{
  "eps": 1e-08,
  "precondition_frequency": 25,
  "adamw_lr_other_params": 0.0013,
  "warmup_steps": 340,
  "weight_decay": 0.07
}
Rows from block 8, named by matrix and row number. Rows with one number belong to one channel. Each number is 128 + 32 x the weight over its row's rms, rounded and kept within 0 to 255. All counts start at 0. After the name is the row's rms in percent of the matrix's.
# sq0: squeeze pointwise conv (model.blocks.8.sq.0.weight, 48x192x1x1), inputs 0-191
# e10: expand pointwise conv (model.blocks.8.e1.0.weight, 96x48x1x1, transposed), outputs 0-95
# e30: expand 3x3 conv (model.blocks.8.e3.0.weight, 96x48x3x3, transposed), outputs 0-15, a 3x3 kernel for each
sq0.29 112 [113 139 144 133 106 122  96 142  61 149 101 165 116 141 109  86 113 161 139 138 116 141 138 141 130 147 137 151 123 144  78 174 124 123 134 106  93 158 128 168 154 145 109 100 164 101 131 109 138 119  94 147 129 164 129 122 150 145  90 135 165  71 167 139 135 102 145 170 109  59 129 174  72 163 116 164 141 121  95 103 234 138 118  98 172  98 113 130 102 116 100 110 131 113 137 105 139 140 103 101 150  97  83 124  85  86 145 113 130 146  75 164 100 184 152  92 117 133 153 113 106 159 131 126  83 149  54  87 114 147 129 112  90 111 143 193 143  71 212 144 142 104 168 142 115  84 136 107  72 129 119 139  96 150  59  83 168 110 149  85  89 142 111 130  76 151 157  85 172 215 131 121 144 219 126  93 183 157  54 112 167  68 100 106 172 150 163 138 133 121 108  77]
e10.29 100 [ 74 140 134 108 129 142 129  91  65 133 110 135 183  98 134 215 134 130 148 135 147  61 119 102 111 173 115 142 127 112 137 119 150 112 113 106 200  63  74 112 144 101 144 109 104  85 189 155 122 139  81 136  92 160 127 159 148 102  83 160  78 141  89 112 135  80 130  78 133 161 169  99 157  91 109 119 101 132 105 157 131 134 105 161  90 100 117 147 185 117  69  74 107  72 116 129]
e30.29 107 [133 131 148 124 109  89 158 136  69 113 142 136 139 108 188  84 109 151 166 121 125 154 132  79  48 226 142 122 111 106 121 187 157 133  93 137 198  93 138 113 164  58  91 110 161 122 156 126 110 157 103 132  96 140 103 168  99 169 139  87 122 113 168 139 133 127 161 156 167 113 176 150 152 111  87 133 127 134 135 133 147  73 164 137  97 142 103 193  74 187 135 151 161 109 137 180 131 128 104 133 132 107 169  95 126 155 144 111 151 155  80  95 205 123 147  80 137 156 114 135 132 189  69 138 146 144 170 170  96 121 140 135 141 101 126 142 119 140  98 186  86 191 108 191]
sq0.30 104 [ 65 109  73 129  92  70  36 169 102 183 143 182 143 117 128  97  67 114 103  97 109 112 144 115 127 127 150 105  65 146 122  76 115 129  80 136  70 133  81 120 108 179 124 115  56 134 122  62 138 112 108 157 123 132 100 145  82 101 112 143 174 128 100 128 142 107 149 149 154 113 149  50  67 139 110  70 180 101 157 148  84  23 140 103 150 153 214  63 145  84 142 102  93 138 157 114 186 132 108  86 146  98 135 110 120 155 162  94 130 111 124 162 144 107 145 157 146 140  64 149 106 162 185 164  75 119 161 143 113 130  82 136 128 108 111 114 159 107  68  97 142  99  89 117 117 138 121 103 121 130 169 147 173 137  91 165 109 112 101 122 119 102  73 139 123  94 155 141 153  81 135 140 147  80 105 129 145 141 116 122 133 101 120 156 138 142 107 106 137 153 143 170]
e10.30 094 [ 77 103 105 175 110 112 186 102  68 111 102 162  87 114 126 160  82 120 126 224 142 126 152  94 152 123 151 146 101 111 175  99  94 157  99 135 138 114 124 115 151 142 141 130 120 145 172 145 150 135 215 128  89 129 104  93 114  88  76 110 101 159 138 159 143 140 134 132 123 144  49 133 118  91 152 148 133 175 174 132 125 131 123 156 119 188  76 162 184 164 141 145 112 106 123  46]
e30.30 104 [159 145 112 113 117 152 174 111 155 143 129  92 100 131 103 127 123  92 201 157 179 127  62 106 136 115 171 106 101 103 146 188 128  95 113 101 130 165  97 100 107 121 177 110 138 146 133  88  81  79 118 129  88 161 198 103 135 144  60 125 124 118  90 123 140 126 110 161 125 141 144 126 128 144  83 117 134 124  95 154 139 110 152 168  90 107 101 110 139 155 136 204 143 161 117 150  66 119 123 181 118 131 129 113 143 115 116 109  67 164 132 174  77 120 156  70 209 126 125 131 104  92 117  94 153 110 128 145  96 123 120 123 121  98 133 145 169 145 139  42 174 196  78 161]
sq0.31 094 [142 151 119  84 161 162 119 103 134 194  98 135 106  68 116  95 134 103 136  93  55  97 162 131 128 120  89 132 133 102  74 141 134 164 113  98  78 109  72 171 131 131 115 121  87 148 158 104  99  84 132 101 159  93 108 176  93 113 133 119  97 159  94  96 119 168 104  55  62 164 114 161 138 103 160  63 149  84  54  80 129 155 126 119 139  85 140  45 149 105 140 109 114 142  68 138  84 130 113 141 150 136 128 140  90 119 117 153 137  87  78 152 125 117 102 130 107 108 164 104  93 174 154 163 102 167 129 182  97 173 143  93 142 153 149 174 138 102 165  52 136 105  82  65 125 101 124 123  94 122 109 108 108 102 100 153 158 139 166 117  81 117 159 125  79 122 148 126 133  57 101 112 169 152 198  85 113 114 129 143 147 124 150 130 122 181 120  79 142 180  61 170]
e10.31 109 [130 137 192 134 106 131  64 120 122 105 119 130  83 166 108 160 180 168 159 133 103 126 143 140  92 109 100 149 106 116 180  61 115 192 171 132 157 148 105 131  73  96 155 167  55 162 136 123 129 126 129 134 132 120  95 147 163 123 118 165 109 186 146 161 113 140 129 179 140 135 145 127  63 157 148 153  93  94 136  75  68 162 130  96 135 157 193 146 136  37 152 118 150 129 110 156]
e30.31 088 [157 159  96 103 118  88 119  44 106  81 147  72 116 173 159  67  85 137 107 140 110 134 101  98 155 202 154 119 128 138 141 150 151 109 102 139  88  69 169 164 182 120  60 184 108 174 119  65  99 187 130 162 130 136  95 105 181 129 114 136  60 137  85  93 126 133 138 153 159 112 148 151 151  78 126 107 137  95 120 119 108 120 113 165 131  88 155 131 134 123 139 156 108 132 108 151  86 112 164 174 182 150 142 154 147 139 148  79 140 120 129  52 207 145 113 100  91 137 117 167  85 142  91 169 178 144  90 103 120 101 170 105  91  94 136 153 103  96  71 138 153 144  81 154]
sq0.32 101 [ 80 134 108 128 119 160 144  48 133 151 146 167 165 159 125 139 172 168  92 169 123 108 164 130 125 153 168 126 104 195 129 145 129  80 169 100 138 173 111 148 127  66 204 172 143 136 109 134 122 142 145 138 141 139 149 131 156 139 119  44 142  96 102  95  95 152 144  94 126 141 186 199 112 110 109  55 146 139  92 108 136 132 110 105 186 124 182 115 120 108 139 101  79 130 170 104 123 134 133 141 147 143 126 143 110 125 119 129  98 210 125  86  86  89  94  84 161 117 111 115 103 113 134 161 131 168 118  82 107 125  34  86 188 106 144 104 183 139  97  93 154 122 158  94  98 159 129 156 119  94 135 113 150  81 200 109 122 136  51 124 176  54 182 107 149 139  96 155  91  85 109 106 154 117  69 122 144 144 132 138 123 147  74 169 122  93 109 158 112 105 101 155]
e10.32 100 [140  99 145 159 155  81 121 106 113 109 110 177 103  74 100  54 149 126  79 144 152 139  93 161 147 127  88 127 174 110  93  81 109 120  89 165 166 117  84 160 136 174  97 166 118 127 137 141  88  95  97 122  90 116  92  68 155 124  97 144  98 149  98 115 141 132 152 120 143 133 127 130  95 103 108 177 149 185  91 142  85 162 127 131 153 180 115 144 138  97 189  63  57  71 187 140]
e30.32 094 [109 129 142 137  98 206 127  91  96 181 145 133  70 131 146 105 155 142 116 168 172 136 116 123 108 109 125 178 134 128 105 118 120 102 151 123 129 129  71  85 122 189 115 125 166 125 186 105 135 106 103 146 129 106 115 150 145 137 111 143 156 130 138 143 146 192 188 124 163 175 115  88 138 106 102 159 140  78 215 115 127 175 123 135 115  96 198 159 126  64 170 152 116 147  87 148 172  94 149 191 148 116 102 156 104  97 156 119 141 106 113 102 133 108 187 189 145  67 102  79  98  87  95 148 162 112 163 139 137  98 126  96 170 123 121 111 102 153 143 117  87 149 177  76]
sq0.33 125 [126  97 136  98 158 162 150  78 135 135 109  89 119 127 132 160 130 166 137  67  91 140 118 149 148 138  98 131 147  87 128 157 181 131 142  99 138 146 183 171 120 121 110  94 127 116 127  98 102 123 147 151 119 149 133 117 118 137 118 110 114 122  39  94 101 141 134  93  85 117 102  80 146 154 144 144 129 145 179 132  64  86 168 146 121 146 129 119 135 143 159 124  82 147 107 126 116 187 136 157 172  96 146 149 193 101 107 119  81 110 147 109 141 130 222 144 209 118 132 166  87 107 102 139 223 134 104 118 151 151 138 102 121 122 145 197 122 126 143 159 182 150  97 177 123 135 107 106 163 141  78  92  73 130  51 143 130 104  42  90 117 247 118 121  92 165 151 176 157 116 149 118 195 134 115 109  83 141 138 101 125  79 137 169  84 149 120 142 114  88 170 123]
e10.33 104 [175 106 159 182 157 120 121 134 113 107 115 185 220 125  94  77  98  94  99 109 153 153 129 117 175 126 158 139 114 210 134 143 133 113  79  82  97 165 121 153 161 105 160  84 164 128  68 140 167 119  60 110  95 124 129 149 160 145 141 185 145 122 117  79 116 137 100 146 128 129 113 115 115  90 162 136 145 108 111 137 146 122 138 119 154 222  93 145 155 113  83 132  99 140 200 126]
e30.33 116 [121 126 128 158 133 116 158 134  64 132 126 126 100  98 127 143 133 136 134 134 147 127 136 110 138 126 170  97 111 146 155 149 132 170 123  76 119 136  88 132 159 128 155 184  94 134  82  58 136  81 119 119 164 114 133 110 117 136  88  91 159  91 116  73 140 198 129 184 142 123 172 104 131 159 140 128 122 197 155  85 149 138 114 104 134 133 121  70 163  58 175 143 144 101  96 115 148 125  86 108 135 140  48  72  72 102 170  92 170  85 124 174 188  95 139  95 123 130 110 122 151 128 115 144 107 125 121 138  55 184 100  96 114 171 113 140 110 122 140 119 128 141 135 132]
sq0.34 092 [131 164 131 141 102 136  83 129  90 109 140 177 156 147 121  71  96 105 123 103  70 114 103 177  77 117 138 142 105 106 150 115  70 100  98 137  96  87 122 111 117 159 107 114 119 118 171 137 137 123  99 111 139 193 116 134 103 121 129 113 112 131 127 125 114  90  97 180 117 136 102 128 101 156  99 144 125 142 154 163 177  88  51 105 100 101  63 127 135 174 111 145 114 156 139  91 128 155 192  48 151 127 170  97 128 133 132  66 102 153 173 155  88 122 133  88 106  44 151 133 100 135 197 101 144 169 127 177 121 127 123  87 123  74 125 137 174 168 176 139 141 111 149 128 159  96  97 102  90 139 159 124 133  40 127 138 130 122  81 140 108 139 145  62 138 142  88 103 140 129 159 127 113 193  57 140 106 148 154  92 123 123  24 177 120 135 119 210 154 140  81 169]
e10.34 106 [111  99  84 118  60 148 190 126 118 161 113 149 138  70 130  92  86  79  68 131 137 158 151 133  87 145 133 129 108 103 147 150 116  96 129 175 173 119 160  74 132  69 122 158 136 105 140 136 121 129 125 129 152  82 139 111 124  91 115  65 116 113 132 105 136 113 102 127  89  65  56 133 106 118 163  94  73 106 146 133 116  28 103 113 108  84  87 174 129 135 137 106 154 118  61 106]
e30.34 087 [131  96 158  97 106 137  48 113  88  80  98 167 158 108 148 129 132 116 115 150 158 101 125 154 145 131 164 137 131 148 141 141 115  92 136 141 126 112  86 151 139 190 145  29 159  87 145 115 118 131 165 169 134 144 133  86 100  86 120 114 133 118 122 162 142 140 110  77  91 156 105 138 120 133 118 128 151 120 119 155 133 162  77 111 228 101 108 117 148  84 116  78 105 116 135  85 162 164  82 112  73 102  84 128 226 132 119 120 147 147 100 124 170  63 110  95 142  97  94 133 130  99 133 160 111 124 103 154 113 120 138 115 143 131 154 180 158 131 152  89 150 212 158 131]
sq0.35 097 [137 136 134 169 114 143 109 115 147 125 116  98 125 109 116 110 123 192 122 119 116 124 166 124  89 139 179 139 132  63  91 133 116 119 140 119  71 194  81 109 171 161 123 120 108 145  71 118 153 112 138 146 149  76 101 121 123 117  89 161 119 149 145  91 122 122 156 128  92  99 139 118 131 133 146  98 202  95 129  99 129 174 122  84 102 159  99  80 160 121 183 134 133 121  33  87 113 175  98  95 160 111  92 155 120 116 140  88 135  76 159 193 128 124 154 159  48 155  78 105 150 168 179 188 182 118 145 125 155 127 133  98 163 101 146  73 117 182 121  82 130  59 165 107 100  92 137  57  93 131 101  99 152 119 143 115 200 126 119 100 166  87 112 115 127 157 109 152 159  87 122 165 136 115 192 144  99 143 151 124 153  88 163  68 189 130 122  79 143 129 201 153]
e10.35 097 [ 92 169 127 172 143 121 104 109 144 122 165 125 154 184 160 130 157 159 164  88 123 187  72 149 100  89 107 117  99 156 140 170 116 163 134 116 143 130 117  86 132 112 121 170 140 155 123 150 153 110 100 101 195 129  58 128 138 103  98 177  54 136  73 116  76  97 134 120 109 126 126 149  81 135 126 123 144  83 150 116  85 158 126  90 151  78 184 164 157  41 128  88 110  91  80 131]
e30.35 095 [134 187 109 120  46 146  63 142  57 109 138  88 141 174 141 138 189 141 159 142 122 159 157  73 185  88 127 176 131 167  66 129 143 112 154 126 144 182 204 117 121 170 123 148 129 144 108 100 156 194 156 109 121 116 203 128 124 154 179 148 124 167 122 192  85 151 136 121 131 124 174  85 108  88 148  98  96 175 111 121 112 166  99 116 137 119 162 162  95 145 114 142 188  62 116 169 103 143 126 159  98 109 173 118 160 210 106  69  82 136 158 127 148 137 126 147 134 105 179  86 140 194 145 110 125 130 136 134 114 111 115 114 108 113 103 131 156 140 165 143 132  83  76 128]
sq0.36 107 [110 130  72 127 119 115 128 166 147 179 145 117 116  93 106  87  88 126 164  85 107 125 109 102 128 104 135 146  93 147  98  82 112 164  97 178 135  63 161 161 117 136 134  87 121 132 177 120 179 140 117 113 137  84 117 157  94  71 115 184 104 106 120  86  83 195 136 120 117 143 156 132 130 109 171 124 140 117  95 155 124  90 113 143 131 138 105 197 130 134  73 110 117 127  90  87  83 153 127  58 134 113 126 144 136 203 143 141 110 158 169 110 156 115 151 153 134 120  67 181 171 139 141 119 168 119 178 170 109 148 150 133 153 130  79  91 138  76 168 160  95 158 104 160 216 106 117 150 104 139 198 129 183 106 153 154 183 107 108 147 126 117  71 147 104  86 174 120 116 211 157 188 125 213  70  79 171 125 119 147 131  87 129 123 120 107 135 146 184 143 102 107]
e10.36 104 [121 126 104 127  94 131 132 124 100  91 149 139 129 133 107 121 113 126 138 170 123  69 137 135 103 116 125 116 106 107 165 245  85 158  67 108  67  62 209 116  75 185 101 154 124 121 121 102  90  97 162 142  58 119  98 148 146 133  75 126  96 105 116 168 141 143 111 107  99  89  94 141 124 142 116 162 118 132 149  93 124 108 102 130  86 123 102 145  75  79 105  75  83 108 163 144]
e30.36 091 [165 175  46 153 117 184 119 129 160 153 129 194 111 169 113  81 110 147 135 135 107 149 110 193 118 161 120  80 146  99 213 113 114  99 128  76 124 138 147  93 182 124 170 105 130 105  94 140 112 111 117  67 108  92 101 142 153  78 125 127 133 136 157 159 110 125 145 143 146 134 109 130 170 130 129 155 127 114 151 145 175 100 144 112 155  68 177 177 111 169  98 158 109 146 200 105  91 138 150 173 129 169 148 139  70 129 193 143 118 165 103  96 159 200 155 129 104 179 127 103 132 113 138 108 135 134 159 102 143 157 131  91 151 127 122 170 139 131 156  88 124 193 132 153]
sq0.37 099 [119 131  89 119 134 143 104 149 132 159  88 170 158  90 119 105 116 172 150 114  59  93 152 162  89 144 156 147  80  90 124 154 103  90  59 107  95  89 133 118 168  76 137 118  85  67 137 102  96 108 166 179 220 163 120 140  78 123 134 118 105 117 161 114 149  57 170 166  97 144  99 197 145 139 104 109  79 138  90 127 113 205 107  91  67 137 151  56  72 115 155 163  88  56  92 138 140 111 162 112 135 105 177 171 153 109 135 130  91 207 108 121 153 137 131 148 135 106 146 138 119 101 132 164 150 149 163 131 157 137  97 110 115 156 176 125 134 115 134 105 130 144 143 187 146  82 125 142 107 153 130 107  84 147 137 140 123 105  69 112 123 160 133  58 125 148 127 167  99  81 142 123 107 130  94  75 145 101 154 152 133 167 112 175 111 144 121  79 177 148 153  62]
e10.37 100 [128 131  49 138  92 115 152 143 130  67 143 121 122 134 191 178 147  55 168 123 152  77 118 133 130 163 106 163 135  91 132 121 135  93  54 155 127 132 144 116 156 185 107 133 123 150 126 111 149  77 118 120 125  84  78 130 108  96  76 155  99 152 133 153 144 115 146 118  88 137 133  88 103  72 107  77  84 113 123 103 102 142 183 103 197 163 107 156 111  80 198 111  86 137 127  91]
e30.37 097 [ 79 161  79  81 122 133 118 118  99 132 125 153 130 133 177 140 147 146  89  99  73 109 124  94 148  40 132 155 117 142 149 159 150 113 141 114 182 139 118 110 100 148 150  94 137  86 118 156 144  87 101 138 131  68 140  96  84 160  86 173 132 115 237 145 114 109 146  98 125 174 134  65 165 122 103 112 138 128 134  74 124 124 175 142 188 115  86 187 146 109 143  90  77 123  90 171 110  83 198 138 106 100 105  81 157 166  61 171  41 146 126  73 104 109 132  89 131 106 145  71 144 137 106 120 110 138 147 126 124 161  60 147 173 105  96 130 171 128 130 100 138 209 136 128]
sq0.38 108 [118  73  81 105 135 101 140 161  98 134 126 126 113 156  88 134 109 143 150  50 168 117 109  90 121 160 123  72 152 105 129  77 122  78  99 168 118 136 101  92 173 163 126 151 163 174  96 157 142  99  94  79  72 128 128  95 103 112 157 144  71 111 130  93 142 171  58 131 116 130 124 151 124  57 187  56  95 109 142 127 132  94 100 154 130 160 123 137 131 182 118 109 176 137 147 108 141 132 170 106 141 139 146 103 139 138 140 120 122 133  58 108 132  90  80 147  78 159 113 149 141 197 107 140  78  48  96 130 105 169  49 108 143 142 169 150 127 109 161 144 159 123  96 116 208 141 118 116 125 121 171 101  85 182 131 112 152 131 152 107 130 180 149 100 121  76 170 165 148 236 130 129 149 143 145 141 105 131  82 144  85 149 172  69 108 119 158 159 105 119 107 138]
e10.38 120 [125  65 117  91 122  99  96 103 128 172 124 149 139 122 101 113  99 138 126 133 131  84 207  71  91 124 189  52 130 131  87 217 105 101  97 165 122 113 109 108 115 130 136 171  96 124  67  74 100 106 204 134  84 124  88  98 110 127 126  94 159  95 123 169 120 152 171 131 160 105 104 123  54 126 122 140 119 132  77 124 106 109 118  91 120 174 148 149 106 125  99 111 149 132 158  92]
e30.38 102 [108 116 114 145 110 109 131 105 176 182 143 109 131  97 156 137 114 164 110 164 153 131 113 201  74 186  82 117 178 155 146 153 174  97  98 133 162  86 168 153 127  92 128 139 189 105 168 138 137 147 145 121 104  94 201  94  83 144 137  78  94 114 156 125 141  89 100 166 162  90 102 127 166 135 113  71 129 155  91  94 112  82 177 115 115 107 146  97 134 138 100 108 114 153 148 155  84  87  79  75 118 113 154  89 117 134 210 102 182 135 168  64  94  90  80 111 129 103 115 128  76 116 118 101 188 108 112 140 121  90 114 166 162  72 197 200 122 110  95 155 125 104 153 118]
sq0.39 092 [110  74 129  81 127 107 136  30 113 114 106 128 143  56 115 165 108  75  82 191 114  89 154 125 142 138 122  91 138 156 112 131 142 152 130 128 130 168 136 134 155 154 160 177 137 169 185 130  57 110  83 123 122 136 130 137 175 130  94  90 111 104  97 136  84 166 148 105 107 128 156  95 146 111 179 117 145 130 149 117 122 110 106  98 151 148 164  71 103 130 128  96 149 162 147 132 129 168 105 179 146 139 117 140 127 153  97  82 146 131 191 173 138 116  40  61 125 130  92 171 133 105 126 124 130 155 124 154 149 116 149 158 106 146  27 101 169  80 135  94 214  94 166 127 114 117 159 103 138 123 123 133 174  87 190 110  98 150 123  70 131  87 143 143 114 119 140 110 126  89 143 129 137  96  28 132 191 147 143 141 179 136 124 111 170  88 116 136 128 191  80 143]
e10.39 096 [150  86 141 155 172 131 104  84 121  97 126 144 107 197  59  77  48 227 144 150 158 170 124 134 133 121  71 175  44 147 155 129 162 131 111  95 135 126 111 119 122 125 120 165  90 128 103 110 142 120  77 157 105 147 116 190 119 142  89 168 122 127 127 161 103  78 126 127 130 141 104 114 133 152  54 144 122 160 165 113 100 114  83 131  87 184 137 109 129 146  91 124 138 121 131 112]
e30.39 096 [146  49 113 135 108 126 106 167 116  80 117 115 171 134 142  86 164 115 135 167 174 142 136  84 140  98 139 249  52  91  69 164 115 138  96 195 139 110 171 141 113 144 162 178 152 154 127 150 133 115  69  91 115 105 174 135 136 110 104 181 114 139 136 123 124 131 192 131 117  56 151 179 115 140 115 185  63 165 116 108 110 180 171 125 104  82 117  93 142 189 206 163 133 171 138  84  97 112  61 110 129 156 153 163 153 110 104 184  79 111 108 133 183 103 165 137 139 134 125  79 142  94 149 167 117 161 161 114 126 166 140 137 108  64 138 118  82 132 134 156  44 112 171 123]
sq0.40 104 [128 146 143 131 146 152  99 195  83 121 136 145 160 174 124 175 171 154 117 156 135 140 149 115 120 132 120 157  72  98 137 120 118 147 124  69 159 137 180 166 124 125 128 140 136  51 154 142 125 126 167 150 182 165 121 147 160 135 133 131 148 109 156 125 112 100 124  88 142 117 131  16 179 186  69  76 161 181 171 158  96 156 130 125  86 174 129 137 144 100 166 113  81 154 106 131  30  67  95  82 134 177 136 132 112 163 108 147 194 130 138 144 141 124 108 128 139 147 138 166 151 127 108 167 148 157 143 113  79 115 153 190 198 103 127 134 181  83  87 173  99 138  93 143 125 193  94 129 117 169 129 112  71 126 135 110 126 153 170 134  94 100 103 121 135 141 139 141  97 113 163  74 122 157 188 137 121 196 129 109 155 180 141 122 169 163 119 143 107 118  55 139]
e10.40 119 [144 103  73  29 117 139 164 115 118 170 140 154 109 129 103 120 211 114 107  85  98 105 125 126 137 119 130 112 105  59 133 119 128  61  84 102 102 111  93 135 134 102  71 155 135 141  95 120  43 146 101 115  95 103 183  59 104 140 123 129 125  99 146 125  52 134 131 107 115 136 104 111 106 128 199 100 140 130 153 130 123  95 118 107 160 179 183 113 133 149  87 139 137 114 115 165]
e30.40 116 [101 139 136 148 129 162 118 113 142 125 143 176 134 145 130 125 118 168 145 114 164 110 124 100 165 158 159 156 138  99 126  98  77 140 119  91 123 126 123  67 158 113  79 133 163 150 119 128 120 116  66 142 127 141 122 126  95 148 155 114 116 152 111 167  89 124 129 255 128 141 255 141 140 106  75 160 134 170 136 114 168 140  99 154 149 103 138 132  97 129 109  96 130 167 149 122 171 149 121 163 114 106 106 112 173 110  33  89 100 104 120 160 119  98 129 202 161 137 125 137 110 128 159  70 103 121 158 124  90 146  97  71 121 143  90 118 151 111 116 146 120 112 135 120]
sq0.41 104 [152  90 141  83 150 173 100  62 154  92 165 146 113  76  73 104 123 106 133  96  89 121 165 125 151 128  95 103 136 151 110 126 162 146 144 150 131 162 117 158 143 115 129 113 174 180 138 125 135  68 120  87 129 135 127 155  99 143 102  75 131 139 166 124 101 159 131 110  90 130  62 105 112 139 193 168 166 105  89 136 139  64 135 176  91  82 104  76 129 139 149  91 139 137 114 169  67 156 113  93 174 187 119 145 140 142 125 135 131  81 216 150 111 167 106 115 113  99 128 128 152 102 148 193 134 165 134 168 137  99 231 144 109  91 171  90 126 104 113 100 127  92 128 119 118  88 114 141 125 108 131 106  90 117  85 105  71 195 108 111 119 110 136 111 109 175 133  94 122  98 192  84 120  95  96 161 109 172 174 131 105 146 114  70 148 107  34 169 153 125 185 122]
e10.41 101 [107 141 169 143 157 121  58 119 144 107 109  76 103 196 135 162  68 182 104  94 136 133 103 147 123 125 134 113 134 197  78 132 128 129 138  92  35 131 101 130 138 130  76 115 137 210  53  78  92 130  93 163 119 156 117 168 111 168 113 120 111  87 126 112 113 115 134 127 150 170 161 138 102 107 111  90 102 134 136 136  81 117 129 137  95  86  85 168  86 161 130 174 104 152 134 158]
e30.41 098 [ 90 133 108  80 150 121 169  82 148 184 120 108 160 137 132  99 132  84 185 133 108 107 115  47 231 137  87 183 158  91  80 130 151  68 134  64  77 175 135 111 118  99 108 104 167 146 140 124 117 123 190 157 146  93  84 137 105 165 137 167  98 127 120 166 117 166 142 122  96 128 113 143  77  98 106 126 110 111  92  82 170 127  98 143 116 155 118  92  92 102 133 163 110  79 122  41 137 123 121 108 136 118  88 104 158 182  85 133 119 187 140 121 191 114 196 100 120  94 176 108 128  99  91 158 156 151 113 168 103 120  99 128 123 105 146 126  88 115 110 116 157 158  94 188]
sq0.42 096 [180 145 110 120 148  94 124 177 127 138 112  33 104 155  47 135 131 124 113  93 116 136 135 106  94  99 150 124 142 150 120 115 122 193  85 125 113 108 146 181  99 142  95 128 109 118 100  97 132  77 112 144 162 111 119 130 101  94 112  82  69 152 100 144  88 120 107 113 147  56 132 112 113  78 165  65 112 104 147 121 109 121 139 215 170 142 128 140 167 116 154 121 137 141 144 127 123 112  80 118 146  85 114  93  91 182 110 138 129 108 142 144  96 126 168  99 107 134 103 112 170 145 144 148 106 147 153 155 113  78 131  98 152 150 132 170 150 174 136  90 167  86 130 113 156 118 110 184  69 188 124  82 118  85 166 124 164  75 121 145 169 107  85 155  98 192 141  75  88 137 122 114  90 141 162 129 158 163  96 125  47  89 161 101 113 133 197 169  78 204  93  65]
e10.42 098 [127 100 107 149 135 117 106 134 162 135  89 127 130 122  81 120 100 114 172  99 123 107  59 155 138  94 113  95 199 183  51 177 112 137 131 119 110 105 125 132  68 137 120 101 129 186  61  72  80  72 137  74  92 138 150 147 137  98  72 182 157  82  86 170 160 121 159 152 100  77 136 136  87 138 127 106 123 158 100 143 114 108 130 107 158 117 144 117 112  48 113 154 137 146 107 123]
e30.42 093 [179 115  54 102 159 145 132  82 165 208 186 137 107 168 123 157 110 168 100 134 109 110 103 128 110 131 149 128  97 122 150 141 122 162  81 152 101 151  57 171 124 126 103 125 134 133 102 176 118 149 140 130 172 146 126 152 110 202 134 181 142 109 128 134 149 126 137 101 115  79 139 134 119 156 157  58 106 117 135 147 107 141 102 180  61 154 136 148 164 113 124 115  83 159 152 145 161 148  99 128 131  68 101 175 125 114  55 119  95 158  73 136 152 124 132  79 115 149 103 150 159 138 120 147 105 138 126  92 136  85 158 191 170 114 113 118 133 124 121 118 156 159 126 118]
sq0.43 103 [ 99 110 131 115  87  89 188 190 107 159 164 125 109 172 130 110 131 141  93 123 182 157 131 123 144 141 160 110 129 163 158 151 111 144 128 144 102  96 138 113 141 135 154 127  95 127 145  92 136 138 178 171  16 116 110 132 189 126 127  87 193  97 176 134 116  85 135  94 101 103 204  65 127 134  81 142 138  87 104 137 154 124 134 162 192 103 125  93 139  89 125 145 148 198 155 177 112 142 114  67 132 131 111 103 147  75 124 126 122 185 133 127  93 134 188 111  96 159  94 120 120 163 156 166 174 115  94  81 132 106 144 156 118  39 156 103 117 131 156 152 109 139 106 158 106 193  88  59  91 107 143 154 131 111 109 113 105  70  87 151 101 107 175 118 178  91 144 122 116 136 130 125 114 164 107 154  93 161 193 123  67 120 122 122  82 151  66 123  87 145 108  93]
e10.43 096 [166  96  55  64 123 128 104  77  85 117  83 197  96 164  98 183 145 113  99 180  95  81 138  90 175 133 131 122 144  58 144 101 141 127 118 128 148 149 115 152 100  77  88 118 105 158 117 114 122 134 156 153 128 141 161 150 124 144  90 166 120 104 159 165 104  84 134  90 106 139 210 146 154 117 139  82  84 141 155 128 148 122 144 135 152 139 134  58 165 128 141 124 195  98 130 171]
e30.43 098 [116 159 177 137 110  97 134 124  77 142 159 126 117 107  90 142 133 144 155 187 142 133 150 142 120 146 107 139  91  86 131 160 112 126 121 143 143  97 137  93  72 100 157  92 106 147 124 114 122 113 120 157 122 142 121 125 100 135  91 115 149 145 139  88 158 111 137 202 141 164 164  40 117  84 112 144 125 173 126 156 194  99 180 132 172  40 105 123 106 136  78 152 172 174 116 147 132 108 115 160 123 179 135 165 111 143 134 113 145 102  92 117 162 164  82 100 136 143 153 119  93  79  96 158 117 121 105 122 144 161  70 132 121 141 110 147 108 116 140 113 176 122 145 143]
sq0.44 105 [148 125 104 131 112 155  86 142  65 174  84 103 196 110 115 108 132 114  83 171 131 150 167 127 143 133 199 135 129 103 131 107  92  72  95  79 109 105 136  83 177 124  83 163 145 125 143 109  34 161 119  94 136  51 143 101 146 132  70  81 167 115 100 166 137 117 146 185 203 110 105 118 135  66 101 113 161 122 129 141 134  75  96 142 103 139 111  97 180 135  96 141 125 129 154 109 141 131 135 131 154 163 158 118 127  89 159 113  82  29 108 136 105 139 146 192  93 177 166 164  98 160 170 118 143 137 132 131 125 112 155 149 123 117 122 126 135 194 105 121 144  93 114 168 100  80 103  99 127 201 111 121 191 105 113 140  88  87 153 143 129 128 104 131 119 118 135 139  89 108 150 194 168 131  61  84 132 153 148 117 114  61 133  82 187 101 101 133 154 144 129 148]
e10.44 078 [120 136  53 153  81 102  79 107 196 161  75 126 120  99 128 100  97 108  93 145  49  62 124 169 168  79  98 154 135 113 173 170 162 122 155 115 126 123 170 155 105 107  51  73 136 146  65 111 157 145 109 183 135 102 120 111  94 138 119 106 122 107 151 146 126 137 101 133 152  97 121 123 120  80 167 125 130 114  78 117 178  94 145 167 118 159 115 157 132 141 135  65 110  89 127 147]
e30.44 098 [157  49  95 120  90 145 140 121 122 146 125 123  62  94 104 132 178 123 120 118 155  81 145 108 125 118 102 139 143 116  90  82 193 142 177 144  74 104 135 139 130 155 155 174 196 140 165  82 137 104 159 110 114 120  93 108  90 141 109 188 114 145 128 111 176 147  50 172 170 145  87 130 127 180 134  76 159 137  55 154 150 116 182  87 110 126  96 136 171 186  97 112 197 158 108 106 100 114 147 196 119 122 170 105 160 126 140 142 137  92 102 113 120 155 232  78  65  93 128 101 111  97 131 137 121 162 132 119 137  96 158 206 118  99 120 123 132 125 115  80 111 129 114 131]